From a checkpoint of a small audio frame classifier: 1.54M parameters, activation hardswish.
Rows from block 2 of a small audio frame classifier, named by matrix and row number. Each number is 128 + 32 x the weight over its row's rms, rounded and kept within 0 to 255. All counts start at 0.
After each channel's rows are labels from the 100 clips, of 14976, where the channel reaches its highest value: "responds to" is what is common among them. Only what is clearly more common there than usual is listed. The data: single English command words and digits, spoken by a formant synthesiser in many voices. In brackets: how many of the 100.
# conv: width-3 conv (model.blocks.2.conv.weight, 160x160x3, each kernel summed), inputs 80-159

conv.148 [140 191 171 182 201  47 136 144 105 118 156 112 106 117 128  97 141 106 164 116 128  64 149 139 108 128  84 156 110 104 150 117  72 163 152 127 174 142  79 113  89 128 119  93 122 137 108 148 142 142 128  79 141 143  72  61 119 128  78 123  89 131 121 183 159 112 117 146  93 178  77 122  92 100 111 122 128 119 199 171]
responds to: clipping (57); /ɔ/ (32)

conv.136 [ 94  93 202 149 151 115 139 175 145  99 168  17  98 119 101 128  84 217 128 236 145 169 151 121 125 175 133 116 129 137 171 109 108 143 112 125 119  95 128 181 132  95 138 107 150  59 158 183 151 175 107 128 106 129 145 112 105 162 122 161 109 127 128 131 102 126 139 151  49 137 121 140 135 107 170 101  98 129 125 140]
responds to: /ɔ/ (64); /f/ (32); /z/ (28)

conv.97 [109  86 181 100 141  38 177  87 139 112 119 128 133 110 124 159 101 102 113 147 123 137 153 159  90 152 104 130  74 128 148 145 151 138 165 134 144 155 127  95 171 191  74 106 138 132 128 145 121 135 167  99 106 165  97 104 128 117  88 127 116 156 135  96 128 170 115  69 144 133 120 155 128 132  66 155 166 149  70 150]
responds to: /t/ (87); /ɹ/ (38); clipping (32)

conv.137 [161 116 100  85 170 199 125 112 126 128 197 207 142 134 113 120 128  77 121 170 140 138 125 159 124 150 141 170  54 125 153 127 111 164 209 118 101  72 145 149 133 154  82 110  90 132 117 173 126 147 145 122 128  56 134 138 131 163 156 125 103 151 134 176 105 178  93 157 180 130 118 174 134 130 143 152 127 111 135 128]
responds to: clipping (60)

conv.75 [ 56 109 134 136 196 159  78  87 121 144 121 113 128 184 142 109 144 110 128  68 134 224 103 128 152 168 116 142 122 119 105 180 143 111 160 153  86 119  72 162 112 120 146 112 179 153 189 159 132 142 116  83 114 112 181 124 155 143 124 105 139 131  77 139 129 104 178  99 153 178 201 138 127  96 126 186  92 133 106 158]
responds to: /s/ (69); clipping (31); /ə/ (27)

conv.153 [114  75 140 151 140  21 108 131  88 130 115 142 119 144 170 143 107 116  56 101 179 160 111  83 178 154 110  43 122 138 111 128 130 156 128 143 115 140 108  93 100 150 157 128 123 157 106  98 172 132 117 143 136 139 151 125 150 116 128 134  95 158 163 118 140 143 192 135  91 127 100 129 143 124 181 151 172  92 115 162]
responds to: /ɛ/ (58)

conv.59 [ 77 169 117 165 105  72 140 143 164 142 100 132 128 117  69 149 141  96 127  66 128 146 155 145  74 114 138 168 130  90 133 159 143 111 149 157 155 151 160 127 120 185 108 103 122 123 104 113 128  84 155 162  98 125 128 115  57 170 138 165 107 130 155 129 133 157  88  97  82 136 129  68 141 111  83 172 130 104  86 131]
responds to: /t/ (78)

conv.120 [155 149 108 139 128 144 109  91 194 140 120 157  81 105  93 148 142 120 185  76 103 155 119 176 145 139 112  99 121 125  87 128 158 175  81 139 110 181 128  83 123 136 171 130 112  73 104 115 153  55 116 105 118 119 148 171 124 138  92 161  76 144 126 156 189 102 180 163 125 138  96 100 143 167 151  95 106 114 158 134]
responds to: clipping (81); /ɛ/ (41); /ɝ/ (35)

conv.134 [100 124 176 128 168 142 119 134 149 106 110 143 155 125  73 143 140 120 108 143 178  93  74 114  85 123 138  97  88 108 130 185 107 108 134 102 121 112 106  94 150 166 152 147 177 167 105 101 137 106 108 153 158 122  84 117 158 122 109 114 144 129  94 167 111  97 130 127 113 120 145 145 144 163 136 149 111 135 162 123]
responds to: /t/ (77); clipping (29)

conv.46 [162 123 136 144 145 100 178  78  95 194 128  90 148 106 104 127  89 151 154 102 157 100 186 128 144 128 120 121 131 154 156 160 132 133  88 121 134 159 158 100 119  95 116 105 135  63  53 182 158 135  79  86 134 175 150 131 113 146  97 168 125 129 109 130  87 126 127 102 107 174 104  98 128 144 144 128 115  92 156 142]
responds to: /ɛ/ (37); /j/ (35); /z/ (33); clipping (33)

conv.71 [130 144 113 107 103 216 160 105 139 122 134 169 132 130 103 119 132  85 159 112 148 115 103  95 137  92 161 112 101  79  85 109 181  97 110 127 117 165 131 131 116  79 150 101 103  89  94 128 124 159 180  98 162 180 163 112 110 152 107 147 107 124 124 116 154 180 131 131 124 111  95 141  97 134 122 120 187 171 167 116]
responds to: reverberation (80); clipping (42); /ɝ/ (37)

conv.108 [124 123 138 123 120  82 103 145 126  74 153 157 142  24 116 203  91 117 144 147 140 150  89 113 204 148 176 137  95 152  99 110 106 138 109  79 153 112  82  70 128 135 145 149 100 118 125 198 109 134 102  74 121 150 126 129  94  98 168 100 176 107 157  90 121 139 141 140 112 158 182 135 121 148 154  80 125 128 179 117]
responds to: /k/ (57); clipping (30); /ɔ/ (28); /tʃ/ (27)

conv.116 [136  98 157 104 114  98  73 145 161 181 132 117 158  86 155 113 133 154  90 181 128 114 108 137  56 120 125 102 119 120  92 128 127 180  49  95 123  67 155 168 114 133 255 117 143 141 135 126 100  95 123 144 149 116 145 118 180 119 131 140 131 170  66 162 142 130 135  95 128 118 145 147 163 110 108 130 129 180 150 147]
responds to: /t/ (61); /s/ (56); mains hum (44); /k/ (35)

conv.76 [159 123  95 118 137 146 118 107  78 160 163 152 120 141 128  73 159  97  80 114  89 126 100 117 115  68 184  80  90 132 112 134 148 117 110 151 132  95 177 116 104 154 166 113 109 116 134 155 128 195  84 185 190 139 167 114 172 124 187 165 115 117 111 155 114 107 177 130 174 114 152 161 152 116 135 192 104 105  90  91]
responds to: /s/ (73); /ɛ/ (50); /j/ (40); word: yes (39)

conv.103 [126  89  77 128  99 125 121 117 107 159 115 116 137 115 105  91 140 123 114 135 103  61 151 159 160  79 154 128  17 164 126 114 148 131 115 143 111  53 109 151 157 151 154  83 121 134 139 127 127 151 187 120 121 179 145 139 110 113 128  90 121 140 111 147 109 178 122  97 101 128 105 156 144 179 120 128 140 165 128 167]
responds to: /k/ (89); /s/ (46); /æ/ (36)

conv.125 [141 108 110 159 153 130  75  89 144  91 145 142 126 116 158 167  95  80 114 107  99 109 128 124  74  93 127 171 161 174  97 139 117 131 146  87 119 109 178 148 109  89 126 150 119 132 149  99 144 187  95  75 184  69 160 118 142 120 158 133  98  95 142 113 171 159 140 129  80 130 104 143  99 140 171  73 179  78  92 119]
responds to: /s/ (99); mains hum (40); /ɑ/ (35)

conv.124 [143 126 114  79 179  74 141 143 150 134 121 118 149 137 157 169 125 103  84 105  78  95 168 176  84 152 112 128 146 106 147 133 185 137  92 103 103 128 255  96 150 117 109 116 161 105 142 143 128 111 158  54 173 105 172 151 143 144 163 128 121 132  98 156 101 116 117 147 156 144 193 154 129  97 124 212 169 124 122 106]
responds to: /s/ (100); /ɛ/ (64); /j/ (52); word: yes (52)

conv.156 [169 114 128  76 129  98 141 156 131 128 152 101 122 138 105 129  64  99 137 160 128 112  98 121  82 139 174 133 177 128 102 116  99 146 118  90 210 183 114 134  31 163 127 146 143  97 106 122 158 154 124 188 112 161  71 119 160 105 177 128 106 145 155 146 126 140  87  78 173 127 132  69  80 154 129 109  92 145 153 134]
responds to: clipping (68)

conv.72 [ 93 136 106 144  26 110 128  75 126 136 123 103 102  85 157 111 113 121 169  94 143 159 169 117  84  85 137 154 151 135 116 171 128 128  68 170 138 143 106 111 157 166 149 198 138 145  82 159 193 139 131 129 154 119  94 110 116 121  83 137 119 181 126 146 163  81  67  85 143 146 105 175 159  74 104 105 134 134 113 121]
responds to: clipping (60); /ɪ/ (37)

conv.149 [103 124 128 118 178 169 115 142 121 143 102 159 145 146 167 170  61  97 128 118  42 159 127 127 180 174 183  79  73 129  95 124 160 102 178 155 131 113 114 177 155 127 129 113 130 184 115  94 103 184 107 115 114 125  93 142 141  85 135 133 163 120 131 119 115 176 207 118 116  92 122  96 163 134 138 128  77 151 152 118]
responds to: /k/ (51); /ʊ/ (40); /ʃ/ (40); /p/ (40)

conv.19 [128  49 121 135 163  59 115 181  85 106 142 109 166 150  92  97 120 176 143 124 129 124 114 161 143 116 115 147 188 108 141 118 143 179  97 127 111  72  92 104 128 145 116  96 194  81 138 101 158 136 145 119 149 140 157  76 169 160 114 149 118 155 112 135 119  85 132 149  77 145 140 163 115 128 205  87 122 125 166  87]
responds to: clipping (37); /ʊ/ (27); /ʃ/ (27); word: push (27)

conv.154 [172 105 162 125 152 117 169 108 144 101 127 100 138 155 137 147 138  89 132 188  92 201 172 113 113  86 159 138 153  89 133 186 169 139  97 100 125 127 111  76 110 113 143  85 120 136 125 128  89 119 159 221  82  78 135 149 145 113 121 125 155 134 102 138  86  86 140 142 163 119 157 157 131 118 109 128 125 128  17  80]
responds to: /s/ (96); /ɑ/ (32); /ɪ/ (25); word: six (25)

conv.34 [128 140  79 183 102 110 140 135 119 148 155 128 176 163 238 125 207 114  75 120 114 100 160 127 146 195 108 128 181 128 127 157 187 132 111  93 123  81  97 124  97 158 128 107 112 154 109  95  90 121 144 153 140 162 136  63 128 128 143 126 134 139 100 105 133 113 130 123  75 120 128 112  98 167 161 145  97 163 140 142]
responds to: /t/ (68); clipping (31); mains hum (31); /aʊ/ (30)

conv.85 [128  79  71 134 132 141 162 145  99 194 123  70 179  64 155 119  72 120 141 105  94  94 158 139 125  84  60 162 165 126 116 169  99  72 119 103 128 121 139 149 115 132 145 117 120 156 165 140 143 125 118 115  95 152 149 125 163 144 126 122 133 128  92 133 123  91 111  92 154 149 153 143 128 129 137 121 111 174 129 120]
responds to: /s/ (82); clipping (46); /k/ (43); /ɛ/ (39)

conv.43 [127 172 229 139 128 120  75 128 128 117 133  34 128 167 115 124  98 215 159 190 171 128 192 116 165 150 115 182 136 128 147 163 125 128  46 154 113 142 156 172 162 135 107 106  99 128 120 121 125 161  74 116 128 128 158  99 144 125  87 176 104 128  88 173 122  57 148 162 149 170 127 177 117 109 111  87 137 131 124 155]
responds to: /ɔ/ (49); /f/ (34); clipping (32)

conv.22 [138 128  62 156  96 111 141  74 136 129 142 125 161 128 111 177  84 139 136 139 110  90 161 148 133 120  76 108 161 111 115  56 128 141  60 129 106  97  56  94  96 139 178  92 168  97  91 146  97 112 106 189  82 113 136 158  79  95 125 128 125 113 135 111 128 139 122 164 119 101 117 148 129 137 149 156  93 105 135 145]
responds to: /t/ (72); /p/ (56); /s/ (40); /ɑ/ (39)

conv.158 [126 119 139  85 109  65 128  81 144  88 119 114 144 110 100  96 134 144 122 130 104 158 122 151 129 114 153 119  94  38 128 144 126 136 115  78 114 152  69 116 164 104 167 137 143 169 104 131 106 195  96 164 117  88 164 188 111 103 122 146 116 144 103 138 184 115 125 160 149 130 153 144 128 142 107 146 125  90 134  91]
responds to: /t/ (50); clipping (27)

conv.143 [ 94 128 102 130 108  52 187 172 119 128 102  82 179 196 130  96 125 113  68 155 203 134 156 137  97 128 142  97 182 105 110 176 180 113 112 128 182 103 100 109 167  69 127 145 148 142 161 140 137 154 132 148  99  77 126 138  86 168 140  74 115 105 158 154 110 163 129 117 156 128  86 142 138 133 125 118  96 143 118 134]
responds to: reverberation (89); /ɝ/ (38); clipping (33)

conv.6 [137 181 135 161 128  86 144 113  55 138 148  93 117 126 138 135 101 102 123  97 137  96 149 101  86 125 149 148 145 155 124 184 186 150  54 119  86 154  75 113 177 121  79 103 158  60 128 109 152 128 111 125  87  96  96 192 124 186 114 104  78 146 192 129 114 174 128 150 129 161 159 145 118 152 184 145 103 122 128 137]
responds to: /ɛ/ (37); /ʊ/ (34); /ʃ/ (34); word: push (34)

conv.104 [131 152 122  73 152  92 159 128 164 117 122 152 113 128 111 158 128 172 130 172 157 109 144 176  22 199 149 135 104  74 103  74 136 103 160 128 170 161 106 143  95 117 133 114 173 117 126  78 112  95 186 180 118 126 120  94  95 193 117 159  88 150 128 129 121 128  95 106 169 152  81 133 176 172 136 130 139 100 159 139]
responds to: clipping (40); muffled (low-pass) (30); /æ/ (26)

conv.95 [100 208 110 157 121  95 192 117 138 104  84 127 105 126  77  85 175 142 111 103 128 102  56  78  58 143  98 128  58 120 104  80 105 159 114 159 167 135  70  66 143 147 132 124 136  88  76  82 107 119 142 132  60  91 112  52 128 152  96 129  87 123 117 122 144 132 145 127 173 131 121 110 134 138  99 154 161 123 146 169]
responds to: /l/ (63); /k/ (51); clipping (42)

conv.33 [ 96 190  96  95 154 122 108 128 101 120 139 154 134 170 103 133 131  50 162  94 147 122 152 134 158 128  95 170 148 105 105 146 122 108 162 128 154 148 139 167 125 127 155 128 124 151 143 118 161  72  83 205 194 159 150 140 155 117  97  69 123 136 138 149 153 162 154 145 124 151 148 128  94 112 116 114 134 119  93  68]
responds to: /ɛ/ (59); /s/ (53); clipping (37); /j/ (31)

conv.20 [133 122 140 118 188 118 130 187 103 109 104  82 128 151 187 123 148 102 106 155  92  78 178 125 108 146 146 143 173 110 148 115  82 145 113  98 149 147 142 103 159 125 173 111 144 165 123 158  89  99 144  41 175  95 107 128 137  78 139 139  91 113 146 162  65 216 164 137 176 115 114 121 131 137 178 109  87 151 120 110]
responds to: /s/ (82); /ɛ/ (62); /j/ (56); word: yes (52)